Weights of a small contrastive image-text model: 64-pixel images.
Rows from block 4 of the image encoder, named by matrix and row number. Rows with one number belong to one neuron. Each number is 200 + 40 x the weight over its row's rms, rounded and kept within 0 to 999. All counts start at 0. After the name is the row's rms in percent of the matrix's.
# fc1: MLP up (encoder.blocks.4.mlp.fc1.weight, 512x128), inputs 0-127
# fc2: MLP down (encoder.blocks.4.mlp.fc2.weight, 128x512, transposed), outputs 0-127
fc1.351,087,252,191,172,229,225,265,164,153,146,167,278,214,207,196,188,211,220,129,209,211,199,233,226,160,190,274,237,139,139,197,161,111,178,177,215,205,181,194,274,214,127,161,189,194,133,239,221,155,205,117,208,178,233,213,167,262,235,164,155,248,264,219,228,129,270,214,139,123,227,229,199,220,223,196,191,176,234,172,289,137,277,206,285,150,209,154,159,190,200,181,143,207,239,174,204,178,123,249,205,166,213,138,220,259,279,159,239,214,211,228,222,202,227,229,207,222,210,198,171,189,178,240,179,191,179,209,161,172
fc2.351,089,148,174,211,250,176,233,269,215,179,261,188,225,168,181,211,246,156,258,222,170,145,242,167,228,161,129,172,252,207,182,237,233,235,211,169,207,94,180,161,205,215,167,183,170,252,220,210,245,214,228,251,205,228,169,285,195,215,127,245,205,185,177,208,255,244,178,204,292,198,219,182,224,147,115,180,275,155,178,210,181,144,299,166,211,223,160,197,153,200,159,173,112,150,187,266,219,227,249,175,230,189,184,234,185,153,261,175,210,167,110,178,163,128,278,239,218,215,162,194,204,204,225,193,216,206,214,171,156
fc1.352,091,222,211,166,200,204,248,166,148,192,117,194,285,230,189,226,254,243,141,145,210,202,235,237,200,195,222,179,169,236,214,150,212,180,217,156,174,250,213,238,141,239,214,274,123,158,141,226,148,251,163,292,226,161,159,211,222,272,161,174,219,181,235,262,191,180,178,280,181,161,142,159,279,162,235,194,232,224,170,166,191,165,207,203,178,159,231,178,155,193,229,128,239,193,177,152,189,203,162,211,259,203,149,179,211,218,145,231,206,164,259,110,164,259,206,129,140,237,192,223,199,249,200,213,150,239,236,253,155
fc2.352,098,225,138,215,167,174,236,203,287,212,158,180,195,169,197,174,151,199,275,226,165,206,70,190,186,171,205,181,157,148,227,215,174,160,223,247,204,108,271,221,204,202,198,256,186,224,137,268,238,201,225,262,196,155,166,207,165,155,270,277,157,180,253,159,200,246,298,169,177,225,187,209,186,205,244,190,190,200,205,206,110,181,267,207,184,202,154,247,289,160,248,198,224,181,134,195,185,190,203,177,197,170,204,229,258,230,167,173,147,194,155,160,157,188,212,256,254,155,258,186,215,185,178,265,193,185,153,155,217
fc1.353,092,280,239,203,234,211,210,183,183,199,158,189,214,263,249,128,199,148,155,213,226,166,200,213,160,204,173,269,229,106,155,230,161,247,130,219,184,194,231,216,226,240,99,181,172,162,250,210,160,182,173,150,267,186,212,197,202,164,239,165,190,200,207,155,249,191,191,183,222,240,213,207,203,194,222,162,255,151,180,227,146,238,195,158,165,174,115,294,276,206,172,124,204,212,288,153,131,207,220,263,180,197,212,176,188,231,224,202,252,217,252,230,199,70,200,199,201,163,163,246,199,172,129,225,201,242,216,176,216
fc2.353,086,157,183,196,202,152,166,242,265,221,194,166,189,220,244,176,230,150,224,213,200,197,181,262,129,244,251,142,192,202,280,186,210,162,220,179,215,163,187,175,258,249,239,237,222,284,127,170,263,214,210,228,122,264,194,251,157,200,129,132,185,196,112,168,210,157,252,177,164,221,226,185,217,186,249,271,203,233,210,159,187,135,223,151,161,182,163,182,118,176,241,252,251,199,155,230,227,216,126,215,209,230,151,205,222,164,201,233,271,294,155,220,210,201,242,170,196,157,224,153,199,150,223,230,227,242,193,182,129
fc1.354,110,182,192,250,211,195,224,266,197,226,150,184,197,233,118,190,166,164,232,254,204,196,161,197,72,240,198,155,220,205,162,165,104,250,214,205,214,219,170,211,199,229,173,99,280,225,204,220,133,248,161,213,207,178,174,206,247,164,165,207,219,226,229,198,215,190,224,210,151,194,241,256,222,168,244,142,241,208,197,148,139,305,172,160,200,173,208,278,90,228,241,249,149,125,147,184,200,202,230,213,186,230,203,208,245,204,205,243,210,190,137,187,173,228,151,234,191,149,173,155,229,293,170,169,195,206,217,191,234
fc2.354,121,95,195,156,228,258,214,149,132,153,188,227,263,208,178,180,127,219,185,253,210,217,190,156,220,256,212,181,180,237,245,260,195,211,120,229,240,191,196,212,156,193,187,200,203,237,160,262,210,233,182,200,231,221,117,217,158,286,264,228,173,208,208,252,219,171,273,229,235,137,152,203,232,207,200,215,204,211,204,207,176,162,226,152,262,99,218,155,152,250,180,183,260,249,188,198,204,158,219,235,134,237,206,195,186,213,172,250,169,197,213,158,144,212,178,241,170,267,229,142,227,198,208,195,203,258,196,97,105
fc1.355,095,126,145,250,168,211,179,179,219,295,264,157,163,222,258,203,147,232,241,242,262,177,225,195,203,188,258,224,193,173,214,241,249,123,231,110,222,197,158,163,214,247,184,203,167,124,234,178,213,245,167,167,199,221,234,208,253,168,167,229,171,114,226,123,171,179,147,220,220,196,242,213,251,175,148,141,228,177,225,182,239,228,168,182,237,213,157,203,170,124,202,193,180,202,144,237,205,197,201,214,175,161,212,125,222,183,212,163,236,156,191,253,286,219,302,230,224,225,206,249,261,260,231,220,199,233,207,146,261
fc2.355,101,178,267,142,173,299,224,248,198,166,249,206,212,196,151,223,160,258,143,142,205,234,192,209,171,174,261,197,144,189,258,218,209,161,191,271,197,262,217,177,79,152,203,234,220,283,159,153,178,256,121,243,251,154,229,133,190,246,217,210,213,210,207,239,177,176,231,155,251,201,181,206,205,177,183,140,210,240,235,215,231,206,174,191,248,246,229,127,179,230,153,247,214,200,194,215,107,194,110,175,198,271,172,239,172,210,101,216,194,159,210,166,226,190,176,222,218,228,254,207,238,155,200,175,178,168,231,203,190
fc1.356,094,257,196,175,246,206,198,172,187,172,234,192,213,235,209,124,184,100,81,221,220,168,176,231,127,190,202,255,235,184,134,133,184,205,147,282,191,210,242,234,222,199,174,269,196,226,184,153,170,243,167,156,185,195,174,189,209,226,226,173,195,245,206,238,163,192,171,235,174,214,288,190,182,186,157,156,133,190,280,230,219,201,209,158,207,240,180,171,155,208,156,133,192,207,249,278,206,194,243,246,236,125,252,231,146,237,114,143,223,252,195,236,208,231,136,223,167,235,239,265,274,227,231,201,200,166,182,185,209
fc2.356,097,206,229,177,168,234,207,230,180,147,202,216,222,195,165,191,175,211,239,234,157,108,210,204,202,168,200,183,146,219,237,199,177,219,167,198,211,118,162,148,264,175,212,184,147,261,174,230,157,232,262,205,187,153,279,181,147,243,239,181,211,192,191,188,211,218,253,230,164,172,190,212,275,205,274,194,213,180,145,186,154,184,182,231,236,207,160,203,218,238,323,253,225,210,202,107,171,199,151,237,186,177,246,177,168,152,193,220,197,153,170,270,270,172,177,248,195,177,265,222,128,152,280,86,202,266,204,227,142
fc1.357,103,140,194,189,291,242,241,197,192,170,170,198,176,172,210,135,191,280,200,270,211,214,159,212,179,215,181,197,239,153,220,166,213,233,185,183,177,246,151,246,191,222,158,127,294,231,143,160,186,251,89,200,259,242,155,178,213,214,118,231,206,275,188,208,178,204,189,131,226,225,115,225,231,184,211,185,238,199,101,209,184,230,161,215,119,156,186,183,153,270,230,144,236,187,233,190,206,182,210,248,251,239,176,196,258,213,223,170,267,207,184,169,150,231,144,214,245,164,200,208,187,231,156,179,151,263,241,184,232
fc2.357,108,151,214,165,227,243,225,225,278,172,239,167,234,190,184,234,174,198,288,207,213,194,196,211,136,220,198,183,233,133,209,165,241,137,166,233,206,195,274,200,173,175,223,190,213,226,170,196,231,232,211,268,145,258,210,238,158,201,192,194,187,214,82,264,226,204,207,225,222,214,173,259,171,185,289,204,226,108,175,251,174,237,187,169,214,215,94,187,177,291,194,202,216,227,257,259,222,164,189,219,220,213,192,77,228,143,214,208,193,200,178,119,136,150,267,181,170,251,216,170,159,208,189,175,139,216,228,196,183
fc1.358,108,200,220,250,217,190,204,128,179,262,249,164,200,251,252,223,203,213,141,151,185,146,245,247,219,155,211,220,164,264,172,168,207,102,166,198,181,286,148,215,201,215,149,269,230,202,175,175,233,193,210,269,178,188,194,239,210,255,197,190,144,238,208,111,164,246,191,247,214,226,242,176,214,120,251,145,170,154,168,172,217,242,277,249,170,169,141,190,151,201,215,143,152,227,137,269,193,164,222,284,160,206,257,186,203,238,171,224,159,155,124,235,160,190,202,208,164,261,151,160,193,168,177,197,161,205,187,169,163
fc2.358,121,175,186,184,198,197,199,310,198,182,250,203,175,195,213,192,196,264,158,208,170,236,147,182,147,232,234,204,172,140,234,147,189,287,205,134,188,226,182,213,159,186,196,165,150,221,171,228,113,243,168,134,233,173,200,135,180,119,145,291,230,199,209,191,207,223,188,135,166,194,94,213,172,215,140,184,128,203,215,285,187,236,204,274,209,209,223,213,250,198,235,239,201,163,267,157,181,234,133,235,191,162,185,149,173,232,200,187,221,155,218,216,236,288,206,236,255,183,217,277,207,249,160,228,173,184,212,235,252
fc1.359,099,271,204,233,229,222,147,142,228,266,205,237,183,145,222,242,199,270,187,176,195,152,171,170,139,148,224,220,218,247,168,187,165,295,251,218,226,97,185,175,208,207,139,164,225,240,133,187,201,241,180,259,258,176,211,224,201,227,194,94,230,188,167,181,170,233,258,181,173,193,299,204,260,162,230,155,242,139,219,185,180,178,158,162,217,163,178,149,192,182,239,163,193,202,254,256,195,200,176,220,161,217,175,258,137,234,125,216,250,233,218,208,133,130,173,255,190,171,230,231,235,225,236,200,163,221,245,256,209
fc2.359,099,222,164,206,202,82,148,154,218,146,198,194,235,150,149,155,257,167,257,243,173,212,197,183,221,233,200,193,183,264,210,175,172,273,255,179,230,190,205,228,281,248,216,172,180,257,223,234,134,164,244,197,111,253,207,301,175,178,207,187,212,197,191,214,260,184,202,177,167,209,186,218,202,163,276,196,159,137,215,176,197,175,253,161,228,222,213,224,166,227,199,210,294,121,190,182,182,234,188,243,179,251,120,198,217,154,243,196,207,137,195,215,135,272,174,246,233,137,133,168,191,166,205,206,221,137,201,253,160
fc1.360,223,190,65,259,173,188,290,203,160,194,199,215,190,243,201,169,223,240,144,204,330,105,199,261,166,178,203,245,180,210,213,211,184,214,162,221,206,254,129,186,189,226,175,172,167,163,179,174,201,199,106,213,240,210,167,306,212,198,159,160,192,141,266,158,168,231,253,153,196,199,240,165,264,222,221,126,175,214,219,190,152,200,196,185,142,227,194,215,183,196,186,201,139,143,216,225,176,187,207,299,196,183,195,237,162,261,205,191,224,222,250,212,213,133,189,172,198,197,204,213,212,226,203,218,147,198,176,175,291
fc2.360,113,238,212,302,229,200,231,189,120,132,205,203,194,225,174,160,162,132,207,184,220,291,211,204,215,294,221,158,235,150,203,171,160,314,214,221,182,224,266,201,163,227,209,157,156,195,179,195,220,114,210,178,193,189,125,224,204,171,169,211,247,198,215,207,186,199,218,209,219,141,180,260,194,202,252,221,218,251,223,180,312,142,189,157,186,126,200,195,139,257,151,200,211,134,225,243,209,240,200,222,165,225,120,201,199,123,202,207,257,255,175,174,114,250,250,208,184,171,204,187,223,238,215,162,207,187,205,224,154
fc1.361,098,143,213,194,201,187,215,178,184,215,255,186,196,219,208,214,218,265,214,192,238,199,185,302,141,125,207,201,150,127,175,140,212,201,168,181,207,302,230,255,252,179,191,147,158,199,207,210,175,155,182,191,319,186,186,236,254,84,203,212,249,253,220,149,182,200,196,179,213,277,169,207,200,184,254,195,251,114,110,198,159,201,187,165,127,135,199,258,231,221,222,203,167,211,213,159,184,237,262,218,151,284,251,203,212,220,240,215,215,208,229,214,168,124,201,159,216,195,141,232,213,233,179,187,181,244,196,218,228
fc2.361,090,226,190,221,204,322,179,126,192,216,206,189,157,173,190,212,202,249,196,235,143,212,188,172,178,210,214,157,215,281,222,184,176,163,219,221,226,163,174,160,187,197,223,232,215,180,177,99,258,241,204,241,193,215,241,130,184,282,276,154,178,184,217,262,244,164,261,265,171,156,155,247,231,202,167,182,210,182,182,76,186,205,140,142,175,202,200,160,170,243,237,256,259,240,129,201,205,202,188,219,200,147,172,148,238,195,165,213,217,291,174,223,255,207,215,199,213,206,233,206,143,111,213,203,216,123,164,177,231
fc1.362,096,160,227,173,167,166,209,217,172,203,233,170,166,195,271,175,102,214,258,239,267,164,226,265,193,103,225,241,221,201,200,150,252,209,230,134,247,179,215,164,168,207,162,198,169,234,143,171,72,232,179,239,178,213,161,193,260,190,215,168,201,196,206,213,217,194,177,209,151,196,151,207,281,197,290,193,191,210,168,253,152,248,183,243,170,170,91,218,169,186,147,166,177,226,253,212,233,171,173,175,196,197,188,236,311,170,179,219,238,245,222,191,187,179,180,130,238,219,163,155,189,188,260,233,198,203,197,109,184
fc2.362,095,242,103,146,196,168,204,130,211,164,210,197,247,162,149,150,208,178,244,187,208,199,180,193,246,183,225,191,129,235,207,187,207,182,230,139,219,170,218,99,222,245,217,168,239,263,233,208,171,248,149,230,243,177,226,183,138,175,194,234,270,110,256,207,210,184,203,165,234,181,228,232,270,224,297,155,191,245,227,179,173,202,191,193,159,294,210,210,128,167,189,173,236,260,213,205,189,203,190,265,238,233,162,240,197,167,237,116,231,159,263,189,202,160,106,274,248,223,211,202,238,170,240,180,179,238,193,170,163
fc1.363,101,259,193,195,181,160,209,201,185,173,202,216,166,217,223,221,195,280,218,181,194,162,182,219,108,133,219,170,165,180,131,237,147,178,167,161,216,217,212,235,224,172,214,143,253,251,99,152,205,240,123,168,247,168,161,286,209,173,193,231,229,148,215,198,154,202,157,141,179,149,188,178,249,208,189,211,170,200,254,248,205,199,237,274,93,234,194,237,203,267,180,220,293,183,284,226,262,161,190,216,158,171,135,163,240,153,209,178,184,213,176,277,228,204,258,184,207,164,210,170,195,264,223,124,187,230,170,199,203
fc2.363,101,285,183,263,158,163,130,150,149,202,214,204,162,160,262,301,181,205,159,172,149,248,256,242,156,196,219,190,240,203,183,246,243,185,247,190,203,248,249,205,197,275,225,251,211,134,267,177,162,141,150,212,258,106,181,175,162,217,199,140,215,233,154,215,212,208,242,207,240,202,189,148,229,172,239,206,159,240,164,204,221,177,216,172,174,166,241,155,260,170,148,222,211,159,265,162,165,208,192,187,176,243,212,208,194,173,235,237,170,204,208,246,182,227,141,104,158,153,161,156,96,234,211,203,240,251,220,198,234
fc1.364,092,230,195,258,178,117,188,159,203,180,226,173,167,257,208,215,208,221,239,226,216,110,172,248,153,202,241,238,199,217,266,226,220,142,190,186,52,221,207,188,205,210,201,221,231,182,190,139,157,199,234,220,186,172,196,201,182,117,235,189,156,236,215,239,236,186,185,216,197,228,147,291,195,118,259,168,215,194,200,211,142,165,127,209,198,313,229,209,178,210,159,220,142,90,241,168,213,223,197,224,211,239,198,297,134,145,187,152,186,181,200,151,184,205,193,202,216,231,164,236,262,232,168,241,227,208,233,220,170
fc2.364,085,200,324,171,195,212,198,266,200,205,222,244,214,234,212,224,181,130,166,180,124,132,230,163,152,197,191,186,226,203,164,204,236,246,193,152,133,185,135,245,178,221,154,195,205,130,208,146,306,190,195,199,150,251,208,181,250,189,132,197,171,207,138,246,244,212,194,284,209,214,204,249,191,247,129,267,194,181,231,181,219,271,190,153,181,199,202,204,171,242,223,111,201,220,217,248,220,247,237,249,159,194,217,192,193,258,246,215,187,196,126,157,242,192,294,183,132,222,207,135,189,236,155,197,161,187,219,200,242
fc1.365,096,235,165,164,191,246,241,160,206,252,159,205,132,213,203,177,156,149,192,158,241,211,264,255,172,231,229,173,202,236,262,248,235,201,225,225,162,216,119,198,224,196,227,229,174,167,219,218,140,145,185,238,251,177,217,184,217,246,186,196,287,185,164,150,176,284,220,183,190,196,229,168,260,170,235,203,180,232,245,161,227,188,157,193,122,244,226,249,171,153,276,207,140,259,204,133,201,161,184,212,210,204,159,241,209,281,143,198,184,135,224,117,221,200,232,180,179,182,154,166,190,202,160,158,84,275,267,253,196
fc2.365,098,271,191,218,199,149,234,222,164,193,225,150,210,218,186,216,210,230,198,181,240,191,187,198,144,252,182,167,242,237,176,233,149,252,222,271,214,232,201,189,179,198,152,232,160,246,231,165,238,161,267,184,188,178,185,264,182,216,351,181,173,157,273,193,198,116,179,121,163,120,162,215,253,136,210,169,137,184,173,159,208,102,191,237,169,222,143,215,184,201,216,248,224,168,203,213,178,183,171,263,214,271,236,254,203,141,245,165,220,203,216,291,157,251,202,205,165,162,137,182,214,249,154,205,222,205,152,218,209
fc1.366,101,221,176,264,239,231,210,134,194,258,181,223,246,227,166,185,203,150,166,183,257,217,200,150,140,163,171,278,214,238,243,256,193,218,240,139,165,193,97,141,158,231,154,218,247,182,144,171,250,190,177,209,215,141,205,275,153,250,147,191,206,203,213,163,185,215,267,216,196,163,212,202,186,169,216,189,104,264,204,224,157,164,182,162,190,179,239,164,122,167,200,175,160,208,101,233,183,210,154,269,228,204,188,236,219,249,211,161,305,174,224,183,184,213,200,142,169,200,209,261,225,245,177,248,102,196,208,189,178
fc2.366,107,166,219,260,154,154,261,211,211,235,186,246,205,215,219,163,240,212,236,223,202,207,224,81,154,140,164,209,214,254,191,169,200,196,269,148,261,182,230,117,246,133,243,198,213,188,222,165,205,181,176,149,109,216,171,287,167,234,144,199,211,239,278,195,194,135,132,189,249,257,219,183,195,189,174,162,189,229,117,185,200,166,192,271,224,175,272,150,149,156,159,178,156,167,154,189,190,222,245,233,264,213,206,236,251,161,175,114,214,201,239,271,237,216,170,197,225,171,184,186,274,210,200,211,199,209,220,232,172
fc1.367,091,200,117,208,220,198,164,190,222,269,202,220,189,248,204,188,243,189,214,192,235,193,206,215,214,198,197,270,195,153,151,204,178,191,107,175,146,223,154,194,192,161,223,141,252,222,203,123,158,182,220,174,231,172,238,235,267,199,110,146,118,138,185,119,180,118,212,194,134,225,180,228,246,197,228,158,235,206,183,125,202,251,174,202,236,238,146,247,160,182,238,231,182,178,183,165,159,159,152,253,161,109,173,177,204,159,197,180,196,271,235,257,199,240,183,209,166,206,245,192,170,291,221,261,200,213,275,219,267
fc2.367,085,98,243,134,197,213,176,169,162,170,256,213,198,132,187,206,173,227,233,214,158,158,192,164,163,193,219,162,153,217,188,171,198,168,234,167,216,110,190,190,211,194,273,165,257,212,120,176,172,270,161,224,268,225,242,167,189,219,133,137,230,204,220,247,166,210,267,200,172,151,248,320,291,180,215,206,250,206,202,256,206,112,175,254,147,180,253,196,232,194,165,174,227,210,268,189,194,247,182,151,167,205,228,265,206,177,196,199,188,235,201,206,282,183,229,224,138,201,192,198,164,233,227,152,214,255,160,177,160
fc1.368,112,244,168,293,121,143,172,157,217,226,183,203,126,239,221,174,93,173,152,245,220,211,205,245,185,190,140,270,230,181,161,186,209,239,226,124,191,255,171,150,183,202,217,251,123,190,170,133,102,212,197,166,193,216,216,186,321,192,138,240,166,204,172,144,173,173,191,247,204,234,217,240,279,203,230,206,136,236,245,208,184,238,216,217,151,204,183,161,191,142,190,192,151,208,276,200,184,249,222,276,224,162,175,190,189,223,199,194,267,200,237,181,222,183,188,198,218,202,189,223,266,227,254,224,141,195,170,160,184
fc2.368,110,187,168,194,236,225,245,213,208,207,158,250,208,216,129,184,182,193,270,139,208,211,204,148,168,161,175,201,228,190,209,250,173,169,213,232,190,156,213,175,197,191,163,258,174,207,267,302,241,209,231,251,203,257,160,236,117,210,205,208,250,259,205,317,232,258,211,140,191,232,201,127,206,158,133,167,244,192,219,230,165,180,225,188,226,222,226,229,215,231,103,199,330,221,181,232,245,155,229,180,193,230,179,202,151,172,246,152,168,141,173,215,196,184,158,204,179,191,182,198,78,131,184,191,242,187,208,210,153
fc1.369,092,293,189,197,118,212,206,138,181,129,82,214,271,256,191,259,217,249,159,287,211,193,207,200,166,160,243,220,215,231,198,191,241,209,201,272,205,255,245,263,166,256,210,221,195,182,134,198,201,186,172,183,186,232,156,159,177,124,202,260,172,214,232,246,220,208,151,147,158,189,198,201,268,207,263,160,158,129,179,194,163,230,163,239,184,196,222,243,265,201,164,161,183,160,202,214,145,204,146,184,165,196,157,192,242,215,155,211,227,158,259,175,245,311,183,242,156,188,233,189,166,207,241,199,183,168,248,209,246
fc2.369,100,249,245,135,197,194,226,214,205,155,158,184,158,234,255,115,239,132,166,174,219,132,197,285,275,242,191,221,198,198,176,188,267,180,204,203,179,218,205,219,181,223,211,221,161,145,212,196,220,174,188,143,210,258,178,228,198,174,192,142,283,207,176,177,237,248,221,199,267,146,252,199,156,207,185,199,209,157,267,228,280,257,194,200,183,125,153,189,194,218,207,99,198,259,178,200,187,181,192,236,250,240,231,170,178,269,250,247,190,227,155,202,138,144,215,186,109,278,137,240,163,232,203,207,194,269,244,175,160
fc1.370,084,218,242,205,170,111,246,200,147,201,139,146,224,170,259,204,174,214,220,272,204,166,189,201,176,128,178,194,178,222,239,202,286,182,186,198,185,212,172,150,144,275,204,234,170,178,152,185,183,198,180,212,216,271,137,192,251,216,155,252,211,160,275,283,196,209,180,220,209,168,120,194,276,216,231,153,209,169,192,248,210,191,55,239,197,218,221,202,197,200,185,210,182,158,292,229,181,285,144,197,233,223,145,228,210,220,131,165,161,221,234,171,222,222,252,182,149,189,199,176,238,204,172,186,206,183,298,197,236
fc2.370,089,165,205,161,215,233,261,215,213,213,236,191,197,142,205,98,228,160,212,150,199,219,160,187,262,218,168,273,189,171,250,205,254,219,194,72,205,154,172,220,228,162,264,190,245,278,162,189,216,220,177,185,212,241,297,272,222,220,181,105,221,178,128,181,201,154,222,184,263,204,208,230,242,211,183,152,254,180,186,206,304,139,185,142,208,153,166,233,214,213,261,172,151,196,176,215,149,163,145,163,265,200,225,231,179,195,241,254,235,193,247,180,220,166,242,184,167,208,183,166,218,248,142,213,141,200,211,192,178
fc1.371,099,210,229,216,124,197,194,236,197,219,218,143,209,143,193,207,224,222,184,183,204,172,218,336,160,172,193,280,129,157,201,266,194,136,200,120,124,200,159,236,168,209,183,231,203,215,96,105,131,290,193,204,230,222,245,219,229,142,234,157,196,214,229,144,168,143,190,188,252,283,209,268,209,221,229,172,192,197,160,236,207,257,202,175,207,211,177,212,235,197,183,154,186,116,267,217,154,232,177,205,165,161,232,196,189,173,191,255,171,188,186,193,228,215,290,213,177,219,177,167,175,226,144,247,192,209,241,208,185
fc2.371,107,194,234,186,210,185,190,170,112,167,194,274,206,155,259,238,161,184,178,168,209,161,145,241,188,236,273,222,191,238,135,210,241,234,226,166,238,193,157,174,219,242,215,157,180,208,180,171,282,208,204,160,141,213,206,193,193,274,225,172,199,173,241,143,196,186,211,208,222,159,192,259,289,203,137,198,166,146,192,202,137,254,138,219,158,203,216,124,221,189,276,164,262,206,184,115,244,229,224,235,192,234,229,241,144,176,250,140,162,229,208,199,287,189,251,242,142,243,148,221,216,244,172,165,221,278,132,211,151
fc1.372,108,226,194,181,166,200,202,209,228,211,159,211,164,173,221,129,189,177,183,199,230,181,233,223,237,179,169,283,225,151,133,221,165,188,129,182,196,179,98,213,195,212,188,184,243,197,197,185,113,175,198,217,266,154,164,232,299,148,238,185,128,158,231,108,242,216,208,198,136,255,193,155,221,249,192,167,163,269,232,247,167,278,202,187,221,250,113,261,223,162,207,149,180,218,200,180,168,224,222,219,155,172,170,250,189,238,211,181,298,204,205,241,209,104,215,234,240,136,214,218,255,166,207,218,191,190,216,200,285
fc2.372,095,165,163,128,201,216,231,211,173,152,197,255,231,164,206,216,263,226,162,192,302,154,179,206,161,284,202,135,221,199,222,183,207,160,219,169,194,222,208,160,213,209,196,154,185,207,184,161,266,139,178,199,178,234,209,199,144,201,200,178,175,212,126,166,203,168,207,238,311,230,244,260,142,232,203,172,199,168,162,122,221,234,193,128,188,232,148,142,184,209,256,236,276,166,196,243,263,202,211,170,238,193,173,224,203,206,177,226,160,294,201,188,118,217,240,139,276,281,200,168,221,243,188,243,269,196,248,243,161
fc1.373,099,171,166,210,173,219,185,263,212,221,172,241,205,182,232,188,271,235,192,212,198,171,222,244,177,177,228,174,283,261,266,147,210,171,240,243,234,298,226,185,120,199,198,236,161,147,180,155,196,190,97,211,213,260,199,184,247,177,193,192,152,201,195,218,161,203,240,189,114,212,141,152,209,226,145,131,179,195,152,240,175,256,239,218,159,228,311,167,246,229,193,153,135,223,139,229,198,175,226,194,219,232,160,170,233,312,171,155,190,223,297,203,233,192,253,197,170,213,193,195,176,281,208,200,169,211,214,169,182
fc2.373,106,153,171,175,164,204,214,208,206,187,181,246,132,201,173,131,249,201,260,243,167,198,212,223,231,246,164,110,263,188,210,124,272,216,200,222,245,216,271,153,231,226,182,134,171,210,142,140,210,192,265,168,158,264,275,138,196,208,260,262,201,128,152,216,188,231,165,186,192,180,223,227,177,198,185,238,289,199,188,153,242,180,203,209,164,275,208,178,149,196,230,248,265,258,216,211,204,244,226,193,238,157,213,196,241,144,208,197,227,117,148,245,144,159,143,175,249,158,257,178,154,217,199,178,154,194,219,191,256
fc1.374,138,230,140,266,195,112,234,226,148,157,197,195,143,231,226,245,206,196,175,246,202,225,224,251,106,215,225,298,158,202,157,262,183,250,202,145,200,190,170,169,235,250,175,179,230,247,195,199,158,171,121,149,214,176,225,214,196,200,175,181,166,233,226,116,163,189,230,205,146,233,229,168,277,155,233,179,141,219,188,203,107,237,168,124,223,196,196,256,167,117,182,177,80,210,265,211,186,200,236,204,216,256,212,249,219,207,196,172,182,204,203,224,193,159,206,139,193,170,165,211,241,264,214,217,161,263,230,220,239
fc2.374,120,213,171,245,189,176,188,182,187,221,180,240,181,177,250,172,215,239,191,198,241,233,129,224,200,144,164,229,211,260,244,293,257,244,234,221,221,156,124,209,229,259,155,194,164,169,179,223,183,191,182,195,228,150,274,160,173,259,183,283,160,165,192,175,147,206,195,231,193,170,244,203,223,165,186,130,197,116,277,216,198,257,178,206,249,167,161,145,230,104,201,286,227,206,216,169,186,211,185,152,125,163,195,168,122,144,228,249,204,174,185,124,210,227,195,238,216,238,212,297,235,191,214,247,256,222,181,167,144
fc1.375,094,254,202,244,200,195,210,246,224,178,152,255,150,263,248,137,214,227,231,177,247,187,213,212,131,250,261,172,267,207,239,141,206,118,214,251,270,158,251,190,209,211,173,236,202,242,153,217,108,208,137,264,200,263,161,191,215,206,246,182,236,228,192,170,193,208,176,145,56,146,190,186,150,166,186,176,202,168,206,209,182,212,182,257,127,236,229,143,219,212,134,166,238,213,223,206,168,254,239,203,197,255,105,187,194,221,241,196,225,224,154,190,157,138,167,224,166,188,204,197,232,150,250,184,182,180,208,195,259
fc2.375,093,235,146,191,180,166,157,176,203,248,252,198,226,247,184,228,196,128,225,190,164,145,166,180,223,192,210,173,142,232,247,160,148,251,247,156,199,225,162,154,260,249,232,190,163,167,202,256,177,181,265,187,167,106,179,163,127,211,152,218,258,208,244,153,196,221,189,173,180,236,227,201,187,181,174,235,185,222,243,207,225,232,244,235,190,201,174,282,192,149,258,287,203,150,198,163,250,225,188,320,163,184,274,222,189,140,282,204,98,147,155,212,221,202,197,239,258,189,146,165,140,205,162,247,212,201,214,203,208
fc1.376,100,145,95,246,239,188,246,236,151,239,174,220,198,243,166,213,192,247,183,170,224,149,230,258,170,230,203,197,217,207,303,169,224,155,240,190,245,185,206,104,185,244,119,146,186,194,196,211,237,269,152,197,200,188,153,215,114,172,186,232,208,228,238,179,211,228,242,177,224,195,156,212,187,261,185,168,238,232,237,131,210,185,218,188,206,253,203,246,234,208,271,215,191,221,246,192,165,204,217,208,254,224,159,162,176,268,232,140,136,117,197,158,212,181,246,173,186,110,180,208,159,204,183,203,210,269,216,251,312
fc2.376,095,231,178,159,176,196,246,174,118,186,161,202,171,238,125,241,161,207,170,192,152,131,219,164,187,154,243,128,197,188,201,246,159,280,181,183,138,233,202,227,264,183,139,192,162,221,255,221,211,165,252,152,237,264,198,165,178,206,173,180,218,239,223,229,190,248,91,177,213,202,252,192,156,168,139,174,168,206,161,232,237,193,196,258,203,199,211,200,195,255,187,233,268,206,287,169,240,172,154,243,242,246,263,188,162,98,237,188,179,164,240,218,246,257,158,241,190,209,137,195,179,249,216,186,196,250,255,257,141
fc1.377,116,163,113,206,251,169,185,211,185,207,221,240,182,133,116,193,186,215,180,217,181,216,152,149,126,259,131,218,198,129,207,147,192,307,226,210,224,143,189,204,185,208,192,103,182,188,213,235,118,265,112,143,272,160,199,205,222,200,154,211,241,187,219,226,224,231,240,131,200,175,173,231,195,171,206,188,191,197,186,250,202,184,227,232,205,164,222,243,247,147,252,200,174,178,246,178,191,207,166,190,243,201,177,172,200,255,205,126,275,210,245,212,235,246,170,249,207,171,206,210,208,293,201,261,152,241,192,257,284
fc2.377,120,236,213,200,168,251,248,203,237,248,224,158,210,268,172,241,200,157,219,142,184,147,183,196,223,202,226,203,194,279,178,262,188,134,191,201,175,147,160,174,213,130,267,234,244,206,146,167,247,212,246,287,132,177,240,210,187,297,210,219,153,232,211,157,206,181,200,307,254,257,273,228,213,242,173,135,159,188,181,169,215,262,191,159,234,161,158,138,200,222,262,245,133,193,173,226,177,223,207,196,145,169,230,206,178,163,172,269,112,208,164,164,164,202,212,198,215,200,231,205,188,154,159,194,194,121,215,153,145